From a checkpoint of a small sound classifier.
Training: muon at rate 0.029, batches of 128.
Data: trained on melodies that start on their tonic, played by one synthesised instrument, 26041 training examples, 61.0 epochs.
Rows from block 3 of a small sound classifier, named by matrix and row number. Rows with one number within an expert belong to one neuron, the router's apart. Each number is 128 + 32 x the weight over its row's rms, rounded and kept within 0 to 255. All counts start at 0. Numbers have three digits each.
After each expert's rows are labels from the 100 clips, of 14976, where the router gives the expert most weight on average: "strongest on" is what is common among them. Only what is clearly more common there than usual is listed. The data: melodies that start on their tonic, played by one synthesised instrument.
# router: slot weights (model.blocks.3.mlp.router.weight, 32x192, trained with AdamW), inputs 0-95
# up: expert up (model.blocks.3.mlp.up, 16x96x192), inputs 0-95
# down: expert down (model.blocks.3.mlp.down, 16x192x96, transposed), outputs 0-95

# expert 0
router.0:090109174115093146178138138154230124138176090113109155205137094165138118168119126066123089088110117119133121076098117118097195134147159150121082049137098157179154135152160158181132142101122129151118152148114090121092095086130122070123187135153127131128133154108133070144105111120140149089
router.1:105108186097109145168168156161188108162160095143121156205153102158148140175134136076141119058093099101140126060100086078120152130144166146131109053114094172175167123141123177167145132131149108144164151146104076102098083075111116104116143148163097107126123149128152081149085072092138146056
up.0:072117162135158074125108125178106184170109133134119152130134139101062152137058138123153166185129098104144143144131164199211093132146122155196121119143126061140133118155097155135125159177134130102113118172132145109101183093111170085104147153135143120145146123165038122137080141123127070171
down.0:159097130177147099205058138145169090065159118113109142174113111157143113150141104144132123125128084127116089162154111109164111104121104091106212071168143133102181150144136100145126148130145131119115135151088112120089114089112109132176107107180143129153165113052166231188123116157184130108
up.1:127080145140146105117086178117130111185111123111161127176150160135088180127118108082142098144167119138120139180091143176118101132112101171102122134106140093111108094122144110175145087156119148111075092112139116153159062131105126116128157111131103137113204087147182144143135135092144077120
down.1:149118149099093108152203159154193110107113144164183124157111173107156144124172120077188173108132086122125156065124127102110185063135111076124147196144087109131107127150143157164165103143133177150107163129117157130153162054102108169152106084136123070106099089117148129116153147167135142065
up.2:115141134113140132137135105120123166083090114153158026092090113121134204122107115081128145194097169146216144074180109165165139129144119100162159183126108127123115118083163062091157157119121094139132126153130109153119144188115122117131165106089072129150174196074129118140076208133131079113
down.2:105119128075099120128154136147116155175098191145175104106069151097123149138130101102116082136079163127069083112202135149140136095115195101099062139108090134121141156133095149175145104125146165117118098128134179140182116167127116139102121134082140154193095120080133163138206133160129088158
up.3:162140179117131144101207126115067124117107133107170121159115118142129102089134185152210121065100148102106129236125115161074109155107153055086132112122089138081123149122125081141128095149104126110120121118123160138184102115134138146066111163126099100150148139145148106236122162088110139112
down.3:162122144072157108163084156105165134127086140200099133138123086113151145176160160108120104128167127109071122131138131123192077153125121169138078088100125166134123142144169101139123119128096157119104132063184141172105168142142077098064090132099157133065152166146090121100093094117102115120
up.4:172131151114123109080175129148126076161099128103163141113144101101138174096102129171145142096174128117169149158136138083164128104143126106074115093120153132120057115222086099151125159138138135120110117171130161127149150162159108166134097043122201065086141102129096174113111128150134217178
down.4:136113187104105119163084120085074110138149174135117091085156131106108154081157125190111132143119133157130170151070092156117134083144093049101144106140113117108131158148130139041175101118109131132123133158168114115166090150155147107109092108090127102168131139126088183180127162165077128124
up.5:092108126123109074118137123149103119074142162118129127149154148126155178133160085118057148150217115104136125144140188159155184095112126078084119159111136162125015166160112122153150129135106128141104086131132170150052119112105119130040056103115165107131121128168080147135112142135114146153
down.5:114109134095126069139148172116206101174127106131193159137122112047119147175144155066175136097108143120099223135151140097130073092100108140110149076135138123189103136178185157164124168152101089197086080107112080143097186152118141156096170135136089109125134096076107103128162141112121129110
up.6:145120141121121152122124089170130141129122134120117100026143085154186089126079125105164125094180107069152108115146115152102131122100191114164132137140127133068132120095065106155137182184123135107145101152150116125150151120112158130086143093148118108057117118168133143141110201179151099140
down.6:152160160095149053145123119124151155110171175120095123140084148139079182130098162181108141132120121145129139149118152181048088084130138107130094048141060158152145146135207136128148138056138137103118103181140139130099115115105157092117155081166124143108093115139114127107145129155125181111
strongest on: flute-like

# expert 2
router.4:111097178108135070106129108151156105116181121104143141097121163093097165090134141137063152139165152115172161099090127152168119095176096154139161108101124137150075147149158153149201113142077069142160094115115106118113162127105098088082097148129090121147117095176093085165112112207115133172
router.5:089154166074085049102109076145143191156150147099150165096118180123153173099081176096121181139142147132139142101089087204135130103168105131152135152121107083160111121109118168146186080174092133127128092166133115152114128124145150097079147126164096141162102098187096077176167130175056130130
up.0:073154098128161144139142135107009169106156116150113172152130075101139132128141149069109152058076153088120141193129144146089109152121161137071142096150152118143140125096146138104119188102166099143099109135090142154145132162108138149108084135061177151097144118161179189139162132113099081136
down.0:117112073126100123165066105140176160147151098122092138183079067106084182138112134162136102083080081125171083095129128122164066140146116135160124119137183162121177106136099129125184131141136148149147085089168156092176153136157115091121112108085081203115133128112120103136153103137132123085
up.1:149152132150118131101101160097061118186126136120132154123143150166173076183112119150153100116170169122126113127118135160107118110098090113100167181085089153089139094088158158061096133149155177152160127119109161104153092122130159152121116109118159127145173107137130210136158121102108173133
down.1:026125128130184077135044142126047109227108162039173148188153120144167101152125111089168136124054140134130139140157096176125150136128142128186132091131114162167137132145123106081162126098148147047129116110116167147122078141081128114186133148135157131181115129137106098126167141115069148097
up.2:177183086065105165137105134062114173065095063128136133109099106073163101144080139160162146129109168097168150076114091156114108150124150101070073093147136099058113147118105142143101137114094170135107151135122169114128080203066134108133084163112103124156190198141085156116129152175189081135
down.2:145099135158148092168136088146187116144104135155145116130103139108057166117082147103162159150173088110089202165180112132094127217019174085124185158125075127160128100083045171101148144082133097138112141179174141160120134117081140130154096091133143093153127095127144138112098114063148185122
up.3:194239183111105121181105105131149158117142166154105130119131132109145101137154090091128146118080160121134179048077126122128147096094099134085193083137128129115142108160162125123112135117077146168172120134112109140055152096114170119141158130130116093206116175134190079172145127161099121110
down.3:179131084158124142200147118163102120220140187113190130107191160090136150078110118141148100105214125168133134120132180117126124132096140134059054108129099136159121121081107112108102145118172139141127074076083113145113140191109088068077153185138127109108168164096061182176115138147152133112
up.4:088129144121163163138101145179164112104146068155049170138153086148124080112127152119128110145136121093142130151118075166090124131155164125169119157149140099055093165141132117142159069091128114144157126133114139099128100167131085147078106142134131126155181112132150069099101142128111150083
down.4:161099095193162197144101133147073137155180084103115216110102151038100129160055113130084144122137145120136108134102110172130155087166114143121091140134129118095122112162157091146134187129060086079130179119118107118088088134128147151148112108159120124140140113108078105098161115159165139112
up.5:127185121110162121108100080137128132135131153159094152132091111164091102099096115131147109106098128149110111049087088153088145140104113164185070125136193104103099110115190136130095116147143143137099137134169129156135144120130164124192130121136105125134102130111224097112166133149144126116
down.5:110168150141143172174149129134157148088116149112121121142116166105171194156136116083179141123151057119094176176177116109097144122065123168116139147143152087164132076107090137098167079105134117118127162108145132123116136109102117107142097158121146081172136120136164092193092167148128095146
up.6:109137107119173142074094063133164120122110081116117154092135112119114111131162061140154165130086103109085092122127183146128146161150132136167048134144138132116079107055089053166125125179114154139146115191158120191169144091142152120168115173082135135106128128131135094132086203206126149144
down.6:095203188070155103116130161215132167082144061157131063145155112129102147129134088099146118084171177147164141131149126142149103168138086150173110185113135111118119132130116141125126128122156124135092142096126106197132169118073125136146112125132130100146105122135164106159161103095109141191
strongest on: bell-like; pace: slow

# expert 11
router.22:102172090097068153137098141092122140149129102131140170080124152125177177129111145143120170087108136146113111122119146143075084047139158139101136131177098172129128170184186113113130106139162114091124152173069197132132119151161156150124158128152047101139107102118111166115124138157118104156
router.23:115149119098069167120110140088129123164111107137133173079140173131162175110101146146119165086100105164124120112108123133080089045125148122071115132150113162128131174195201094098128119163160121102105154182077178149138123159149147149107152119154059096149095106102119167138109146151118116177
up.7:113149121180121108109108158067139196105113099116211161087155141153116127146127118157182167117181114100128110132094158136066131112124150107052085116131150137112066166149207127105131127140142180113127180128148121179147113150127140138106153138121081148208096157139188133115111111118117129154
down.7:128152104189137164125174081114110100163056143057159103159157086165105107097116121155198114146155117121145143070085135196097150134125149087051124187132149130124128131144092131145161103136172090104191129133059171097141141151187085182145143146156130125103132070123150198105103150144097132087
up.8:162166104180114096145128124094112131057097137120146128141072149102129098071084170089105145114180169157173163114150101154106109167149158129125055136160167108101141134163108128163160148131123083157100128159152101135154061088113092078113109193114146131207080099081184151107190100113182102093
down.8:155160113153135195087126100109162158172164136095109115065154117144163095109087092105121140132174114109119144185143088113135125131159114138095165107102136137087158098097157172121089109206073080191127078067106094172149148158098122193131139091137146107127110107113069108162126099146130124127
up.9:132140125196118110115108142128185147132128131154128157101133093124090023128126101087195154089193084132129160185115107122135178121212102128182077150130175137179145170144102100167141128063141113111105120059145151109175094114144081189116141110128143121101150141106091145160113126156048108087
down.9:114140150156110130113144196179150130129095139136053058204097105131152117123118098117126148119072105143114171063131111081138130123103107159079160177081138122084132124160126159152141176170120108047090165143133058113097163209102126132096114162113156165074112108120148122091113105137141164112
up.10:172087150094154180092109092164118086094121072094134161187146177154120102154077102157133106126100121138121178119133143136082121110140148159115080190151146111204046145090168091165066099073084140131118077119154133132106136126105131116125194140149181133154148103164137099095208113135141128065
down.10:157093143182141192158104178161102124117074098101134140161129125226116083110129147136121109079142140127177125184172128114092090129135177125170119136109094139079093081088189105078150156118162118106133094121137144161117131120112108119157143155087069132071130147114154096172104179110142129104
up.11:105205100151138174102143100133092128109122167126126150080143059088146186116127145110087103128193165114145095083120134143130131099162130072155154166149122160104095136229111122107134113123113103130182129158105152159099135166144090108080119107115137090155075123139159115119173070120118171128
down.11:207113141111085122117152114175106131097154134132127094101159147072080181161139095148148137088169143122144146180141123136076102095096150103121078072126166106138062080133175171116146126140126143073103135184124127120121152131110113094159119086196152078121092133108124109101109088087098143156
up.12:110124117066137153099108145157085132166146170109195100095109145124120131143149107161088074076097146118160130077117155123134135104147101112108100060139129161149029176097120142046087071112105142176140115153088150143118132103128124141109114207107116146187092149185097102096090109083074174130
down.12:117116110132158097160117134124089140129119178148163135067186119156108138132144124063181165126171141204081175154126152176106093182098088104101131127146140174151147126141180075152135131126093139106074034214141165170100152085127112132101098127119127142137191136130159136123111095109151109101
up.13:161131097141108147101120176031168184100151087132140078203136129141172096165148150123131149120110162098110193142125107096168134164149159163132158040161147110117087128180098171144137166170128103131119155141134110110150112145129094183086121129114105094179112093154171061113137173116120113094
down.13:077160114142089090093187130118079113149131148129111102123119107109147161123102105094142117154131129084167087055130161073130160119130138099129151132115146145158014112134109102085095194180100140178147098100110127139095138094100118144150137141088082121180212167134124152089127123185190183191
strongest on: marimba-like; reverberation

# expert 6
router.12:139178100084112048109144097120117086126136131126175125105126141123138111135085129092174116125148206163126125071101165117105124117125104054155103195084141149207092074119136050156134120174086144133115131133134110169150121134149126108144211169136107119137146130147114137107136193146104077152
router.13:133157121067080043100161087122129098119139111120179121107103147126148111122101122089166131131155199146127127081109175115099128109112103067168107208069136165205077084108138057149119103173092131120117130142123122146132119127144128108138200174118118097144136107121130141117147189152102064148
up.6:064188133196173130153145122156153130130121170139085122132120124140170121137128121093173125150175115124123099130143153116104101084140056127149143153117144113090130180176150074143075125127124118102148140127123118127175118096110158134067138098118172102127184147144127159062125167101105133117
down.6:123116110165054135154151107145116158078142057114146108134132110112108122111143056142158167145162148132137112083147126098115169119200113143136093160104144133100072129161141081132093196115105118168159124092128064155095154074155157143144150166164167164140114071097178168177105107104142111167
up.7:162105162080188115108118071156073188148136111117074158156088103167131156170125166136166070108127104152068132112141092089110145120121122149054111131163118148132051134104104118116103207110163132123076142165157068122038129177129131131139168117166126156126117112120203127099142156114162101099
down.7:105156127206132109106116155128082084123137135138114173156164090142165149046110108112111133131115095118134107157120160117086113138078111096174095133131077158172122085145151100127106076125156127128103061127189120123188151110183162168054150133137150102110096137169145160072095163180086166059
up.8:090131078160170149110094143098128129116131104144192127135102104170163166157071115121170084174084142107144108135121125091146103154140126166101229102156142128140115131163122111112138135116111118140129163158122168126154164122169086142111160048125111139073126114119127083153155106040174132123
down.8:154151107109116141115166131136130105166147212085144111112136102147159102097061085118150214141095096107055129106130118131161119097086107103134082130133142123173095097160129132106136122105159140193115120076131118148137114167124097134144145098073141160126088132146150173051149105107088110093
up.9:107125124113119127128134161126144124106149103118151110126107136103081102161139111104128151150066125171109143129122123103172126135142073171193144166137138116078171153119142172169076147162166135106132149132134166122067136061129160127143097160128149134106142135132137098180129180146176131144
down.9:175168125041126141142158108163129089122105155078114131141183125146153145192202079085104134102077118145105125129142106151140138103115141080146148158140124130131152126101123136093152130141089173163109145149141125123135150140081156066120094148073152189145063171116121110079149108087131118099
up.10:114203084137126155135136112085146162143166127131110137140133093131125181108107170121111146167116114049160165075156128166096096100119152104111150096151187150141177130171139089144125132175126135101119152105128115121108089143124171085079129140155123128108151123096113119094144075100147121120
down.10:136111116136177126123144124162114049101163133144132132160141108106130125112120085158164166122147069095063137149118140144111077148190171148118088164102157128133109193143119123098156142105136082110093144116087175097135068174123141091124109145167122100085190059124146140151162089171170150098
up.11:144157163161107146073115075117196168158133174132089146178102133128067129086054191160179152131119152101154143047151079106114091124178179079090138122117103147104102150114152161152102091062097125193151137143166124141105199165127139107100123111119129186195129122182140111111139133171094135068
down.11:142125126167131128148098079162121163109119159087145133090116097150117154124137123175145144160068161125142112091118142179098151083199127086144129122118107105133144096070107104044071129141172163127142112143110146117095104144073095134134125137096155085097110152142175116209115156067122136167
up.12:140149086176040146147117111171132104129143191096098163155159088057100086134110115104131178149096121073157113123123103135121132125113123073095148090132121122057176106114106126141144170167125154161133083119149120136156091174120147108090110111136148098108171111106127061109170105139141160091
down.12:114124139120105126170158087117089073116110169123089083093163137087161061147136193109132117173098155154101125113110122127075147117107125179126143094122155127049175118178100160118115142130146197155111094124071173157152107192143110136138159123120169113126123056152101185157143170150160097197
strongest on: bass guitar-like; marimba-like

# expert 8
router.16:122084094134149126158150123114073127138142200090094112110107116055174101150159185114113148131150123076121077097109124119118142149123098094095186098175102111142165103128068121083108144102145179179081198180131105116134135144106133111133187128123163158120128137098105112192174158115135154169
router.17:111077109130159120162154133108092134139159187102102125102118124049188103134163192100125155120150136080116093097108124124120139145116103099109179090165109113147162114126089124086098135088126175173071191168126112130125142144118131120127184132121162165128135129107102108187178156116134147158
up.4:174096118114107130123141135138187130149102136089082112146103150141129088107109133150122094110193119156142082150140122160114135134124151132072253110127130091123180141154147140103151124171111194157171196155105130186093110109139161123109165127094175141155191126098178103189099160128144147174
down.4:073118051134112181180158165137143168131118120162111143125106143133114087172217220093120134128159126114116151083137073142101185128099133124109119100113120082080142103126113164094118184146078147125133156138163094167085123171105123072122112148134120227133108069117147147123119194178186117135
up.5:129103133098138086109097098144143179140136112130130101082133181181151117140146151143184113176161133099105052103108112151094113108106149161120128093151174118176127125150096172097104110128106111121099141104109098114142130094156168148092161079090148127082145065080083088089144128134154142113
down.5:117174176126141061122091077059099126132091152127128193078162129110078100142130083119144153130134135115177189086127144082077130099235112138144159140125167146144110153168074107122138128103148067131154167151099151204148085193165160151176118133103108135103145108149144194122151193115110115118
up.6:158103128116090158147142117093129107074099137117202149109117115102077127162116097151216170142135146111164078096138113110136149140115151121132118115133122115106102118173114132107119170128125145130137158106167155184102133107115108148141147139143124144123211162126176085116094157135172173134
down.6:139152149063151146114110187143183169159109096135131064083138123187160131173159063073108153095168091131136087132157140162113103148105111136137149100140170145088099141092045103137201072092138171123147097140119148154105127134143102099109160099109113091138130120106184179166117131161078130081
up.7:081140145149121053136129156151171098156135164106157184080136139156163092129118117102149136075144095147108144079090107141077147103143173097099180165148138125174156122081131164138183130162174156096138152165119114165156134083154103134149153116141190152238127153184168073141087098100125061121
down.7:092131151119120130100108115118116129097111132113132091080197061142094156081126094166152170164133082144136119178148211127105120100187132166179134125134120167156140147093080085173087138093058132108110130076093127091101126110127138129108113107120108133053150109098142177114095147059077098096
up.8:088119104120106091121162133135160115209130124101166138142115164169178218140068089133222119093219113104049104106133132131088124135120117082117156165139134165111108134164109120158118143176102138096078121149088143155144200105132111126086185135147177120146040119159133145081161143102104076091
down.8:086159124171126097155089141166091174113145107195172202110127114119105127146077134177127141158110141133114169134124143152175109089153129115157095097099124111109107157090111103082097190175123075138109175134124144171214128119131097105071154117131115107145176129151140105191133125111111128064
up.9:110181183056132129167140132113145126108146119155152114201134110134133103122168140072109086098113121127159142125105142194161153158110138104199158074123134154172213128232106181162104132192121076086197089123144121120132103076118133146099144166085173135101139182125144079152106170137076100090
down.9:097115091150120089134119144125132136145167202121126092109145116137120072077137116173153152105135057129109145111151139139069138087148110128103160174193130149145097111123068123121202189122154135255118121111115099122071120066066087122110145086096109135135103116122165138091128125090171108140
up.10:121194141111160036142071147135126082093101080116179158089111135133099115142093115147113167157186117130104126172119151219131130128131087042182092105112102144167111155203117104100136184135141110154143132131180123080174115111165093148084168141153141134073141164109130134069102172126111106159
down.10:086100139141118139133124147164122183125109101113155098086098210141120131137103138144177116113161124127166152080144120097082105154183167107068093171124163193104119166102129131159177091122132158145073112129110074165094134127121146133116121130083136153190109118117171126157131096126096130090
strongest on: organ-like

# expert 4
router.8:124138126112098090134124112158078120117147165140127185118088183104172114103143155110194137157123172205089082159137123189126099123136082123112126078096087115171098131126120072081137107143098155133089167148115132115117114112175087114142158118130139068148120157139185172181173116125098114164
router.9:099168143141116151115168104167098069092106137101159116124100156099173163181108080139149101140135169156112078178201135151123097098184087093102189194123096120102108159097125106095119153152147162143101173138127113107119122139072118107155101099149166110117140139116171129165109135115109135178
up.0:117083160113127115170103159168154168149137156095105116128147130169136090175155108107065154128094104151110140111097105152116109129168081127120119039145119106119114100130099110114104121153114100126132182138111161058092145213145121173162094130120176085173193139111131154116136123141115117155
down.0:189098129147078056123083113116060085067119154147183126129141147142147181128131156124172130103193144147194110092101106131108113110118134153135169120136112169137138159169121076067090153152149129146080112194153142118151099145140202118115136121143102121153077154114108115126064128147109118095
up.1:081189093117086154107162094145146142106144127106079124079110167088122114144110171094097152157155115123212130121114108127109118116119185187129100132144180124171120160123145090149160123125131173142143084139132125110115106132134077122082160209162099124123141106138110116126116108087130178057
down.1:210079195106125133104102161157093105127110104144151089108124094159069121112123117139151131075162146145169091108194107148134162133106127069129117139192085141135087111106064169084145166136077047085120115194135146164176097173097142173127156145160152113160111129135133120122153160131128066132
up.2:150125141183119089129214147133117137140124034116090153136153083093128132060140133108131107108018146142142161090107124143139155125158109179150120164149133044207148133121139143101105089106162194090125175134184106085139133093141227135145105092040176139092150130163168091092163157172128141140
down.2:183145169173142124165182151134137118199152149089127100112171130159186123180189122084122138187128127124029117104093146121091109091108127120090118135061117123100079167101148142142102155155147114171079111115087133132139107105161180117116146109143140102127145094099108136122095148071148094104
up.3:056110146115121124124085152094101105120127145102121087153154122068135192120167114179115086096079162118191153072161124096139126094118141104095174169142190091051161109123198190151090122129162102114047153122139152097170057105121127109173151108121193115214169101149148198091147132138099187149
down.3:120120135100177141056128161174188116102157101116100131179097142147075112098150141214114078143186088191133129126184121196082117158113155131160161136112165121170104148148121111153182100098123153124168122175156109160170156074128133119129173120082107126165134142139133109148072188151110146120
up.4:095160159191113096144108126062096145109108135143108106160137089139107068183175156108149121095109077131098148126118117118095182158134097141123151169112117181137124175026115123109185106197158095135132080151145088091148097123142108080142155098093109140142139040116137102175077126182093111138
down.4:149085135151119117085120150148190090137098100156156109112172131070105103148142079078136130142183052134108110190148132091113075113136159149128144126173104174122081120148193127065098109083131095107150126181093101181124119119143166120155141136149092169155126139143092119047156160099123128080
up.5:122131163160117153140092147123134120141136119124083110077146147069168138154124137164128142128140086135158106150144173102132152114112124122091149128145208164102165135144060136080130124105184138115129064111109117136156070101094025102099144129103111145147139182149110139105165213088144147154
down.5:151157136103180196114125154113098110094098122112074088067084161179114161131156123137094132196128122165133123120049116152074159112135157095166111140133081107151112146133112132183119114082105087101139168153195143132117175143161124190195095101128186092131127123149127145112126127124178149114
up.6:100090166106132096103125120126165097080139137123079132144117144136129119162111090149146134100198089097123121154134137161141107088133120101060184128148101122079107146156143094144152154127156131088073128164096190145191149176134208161101141109174125097105164156146092139126117193200052114164
down.6:129155127138089197151107153174116148092149137173171145096105132076125081142149189153109069150116119129167084103114126094125058144095136159139091085192129149090113166110085181140140080111117145101059179119103061114111112127142164118077135108087130131135105071158191117087146107162188072111
strongest on: oboe-like

# expert 12
router.24:076199135164197099163127066144140171117189053129161138115156130073160105174110149183130165139086098133162099093128040137097105174160125091184118086164187128155105110107102135143127123105165166160178143169117131070145154112117060066082174139109171162132126128184117091127160075121120149081
router.25:120200208091131107152127144100129177133111110188109112141156139183112158074133108126119117062098130143070177153171133155149118161107141089178139162089108084191131147103163130128174111137076100153150094101110112147092167061079157124177098185103081162140066144124124109116161168126143156140
up.3:135131144078156082126130136160189158180081145113114117133121105141083092158131158133133078175117105185091113107122104083104159127089128147135124076123138120148125127141072114116037199146151144114085071168188133108207094136138057176164153104137121098144121113129141129094126145110112130119
down.3:146107116177152169141144133092129136173120094166034203158102142070172156107119110158146115096163130104160084091070118111097118072124158125080066145176178122109103129133089113139115185125208098117125082119093128129122084197133120123101111078115105128084131104085119162186123175081150161168
up.4:152123121137103108157129146095058121127148145080139086115082113137095048185112135130113163142101200141112105151155155112136138072152142112080127149114153124132192135122082197111149165166122182106118133088103145083102080180145113084098231128135085113131148094113120133094133112163111169164
down.4:126136104149097251136205139120108119096117144142183130125168134113132155150116122149048095146074054123117198134104158145086117124149117119144094105167117137128156145114167097097134130123161121102122109119106127166154124105118124133133156123086157170091066162130083127117118105123129068130
up.5:200132116123126178097117109117126102140112104102189133174151091127127132085146084132169106147139140108146157087137127183105128082100149129078168147111124116131165169140150185104166154109200117152108107123115114114133118091152124156116096164126170141117175128147157099129138137162154110155
down.5:155116113163117124142138157075110088179173135120136203118123137076131096177139186169180131104124161110142077152106076049136120110178084083159085122160118154128131115127096137139119142164124153184174125061142150069101091119091105100117133120171106127096146101174122120168124104154052127067
up.6:102101154142143112075151091102113138132127139110117151142130118100134114117144106064194091133093146153057122110146092173105122103121141135173117166158174075152116126166174064160153106157141139090061163120084115166124116195146106144180120103157196090181199115081143074104162161164129091069
down.6:177138137202081128130160147153104134139138112117117129147068090099098125113131116082120092140070095153180112163140132144096096094114117172078112087137141150120128086117140129136088179119204152142117133119094116141162115149141113156009109143151139136101137165144107070079181135169113130128
up.7:125167188189098179163142161175105062183109173103105124096134110156134131165178097113123103067136113148119109133134150168150121122123127141113142074139162167134075175099117109132124110155086108097076138153151120131096181138131141109104109125112088144185060147161119190156160083106115087128
down.7:116129088118102157081138133159195127157091152173055150183136131076079107121135152140171127150151145115136128137143112129160084125150089158072122122093097101016118114180134177102085114087144144154130078111137149151125071085135108127104120125108120069130103160159120176138150137106129102130
up.8:098175171119106110148088136053136097160088136139198119141135143158105195086092137197197153128135075087114172164105119159064110149140066126114133104145087123106072114134137114152105180183082121132085094181167087128150123108127166104103116114130085086168144146147155166126166143130149106137
down.8:172119101105144175149157131085112150142123116093082100188141147040103151129178184160168115183089149177129099094104141145076133118105152140111173099104177121173153128100113079171116093147113158090089159093090141085126093120095113125111103148140112144067154091131173114116092135102158117124
up.9:097154107098109117183074158165161120095126073094151175113120121174106125110107129138160163158162166104131150127129090166116153164133123154115102053134168097133106132201130129136122030078147103182102113117151112162135136133149112108093102129107132174134137086136141078043119169160107155141
down.9:139068169128112140093164169199122123141179138133140158118095141132163150052115149158175125150149146145154161118164166126219135128108053129163194148130122096118058114102156074127099151064129108154101152140193097159194176130120159149080134115092136156058171090130152162137144116036132106121
strongest on: sine tone

# expert 3
router.6:092140115126091129090144083115140096166171135119157092106147135165177159166087083114171100122194144136121081135118088123103102084152110078141149150105146094146126116133139099088140169143159130066064163152100115142125094109156142169078165122166078085186149125143153158132137122100090118131
router.7:119112133122112132092137124112136090164151131143148117107170138178169192171098076109170090106193127143098102126141105122133100092145104079136138167086142109153122099128122118065157162160168120079088124165088114130107091112151133183076141121131083088177132124133142182144144137098101122125
up.7:145086143100108095113145136136132152149103068130070132092170172074149062124069126157137189163120118117219078131137139153115132118163150155107179177138139139163156141094181162114082116153122170151180117106133117077087118105116081101153107092105143109161078097119162147168126163139130105145
down.7:206159085130154184137143105070122183085092126129111153137074057143136154096027125166111061139127144150123149124096133070152152126109166219185117188108122095121054167128131170103097104143105096116153116141140120127086121098143137147207097151164128124126113100125130127177160111118124078143
up.8:146166161187153130141091095176131129139099100114125093140121127146130044084147097142136163097130073145126120160150125141144165139117121112167140108171153111191126094096179154187154162122146082120132067130105118108121084110089092123092105117088064115071113130133142149104152116136156071087
down.8:139104093207164152103075111085164198114104152108103078122121113137183096163096114136155158155093133125138102082096076078138052144112089143124109158061166120122072167138114115145152146112192119165146167138097121174109122151156134167071091114097154134156049184106150080156146114107115116162
up.9:159128202146118123170093084181149112151128113099145173180140099108130098079110142091090141153103093154127132114104112162066097122143087166140103165122143112137132104130169080074061062125152177109091111159130119174123095149145128187104210132115169084132143123092135122079121119133105094124
down.9:154068128186119109081114185173087140165104116123172148100152163157087135143150201145140137115094139136187124118124163111129094179137097147132084162149080124086066129140125084086075154184156110108131098139168143173175083124154165122120149071103157138154054111142075101136104138146104098044
up.10:135154073090136104107131123172129162150108156110171159018093084152110090129134114135157174165120129148126129155079149135141168157137150102135131042126114151131068095193090197089156133100166109132105123110071156157153138122137095159146163115145102159187181104099126053093060151155133191119
down.10:081146142132133168117133141092150112156114138109121125120183079144051121112125045118162107155150115164115176174136071109087101078187163092175087148148122121116140120118090118069175136102123128118141128183161167108153096204173078091157136151154112153204108142139177219123137155109099117150
up.11:197138169130151122074146105098050152117101117149147117151112116194122142112099138146133036084139154161070153187120171133100136120146099109188132156095106131105121102025145153161150092075117159123064116165168106078139121173137122157085164123151095137157167130190180088096101147150151136126
down.11:109122150107129149140135153088114162173096142090158122061129156150111098170187105112144187129113187144107125158162101110108158133069148127103121150136118172110115080139157098143163198123174190091106040082107139134153144148146075145092103127105153104159118118105097119102153121135071106119
up.12:079123121157126096128111127139185168152116121140081138074136176174166095101163128143137108096064125161146100126144139097168182121198172085143126191110144136108084141143184205110167105125160101108091105138121111180184128119095101157139144169141124128178146140110138119137104147116122159090
down.12:133155082107100101106100100147106128077146089089142120134119087095061114117115117145078155148123143092134161197143163158161121181112141173138196170125130123130205094119114134179054145136167165177087111127218145129106119177184139118119128153141140073175145072127144088100128127108143164115
up.13:129126108065136094074098098158162159107064096111069170158143158120097120154088089130093124169130092161140083148131125051166118111150129117111137122125164174121131099123130136105059163082133115118132072149189152123160173154130155131179129113073216104106149100144127076120146128172141041111
down.13:197132039181122166128163092155215058134128116137155152186159152134152143105128181056150128146075120114125128081123099165104127127120114183167109087158163125115128164131066108150134142070090153111108072168183114121121153148165098154115099166186124097161073151141110211172110149134168113141
strongest on: marimba-like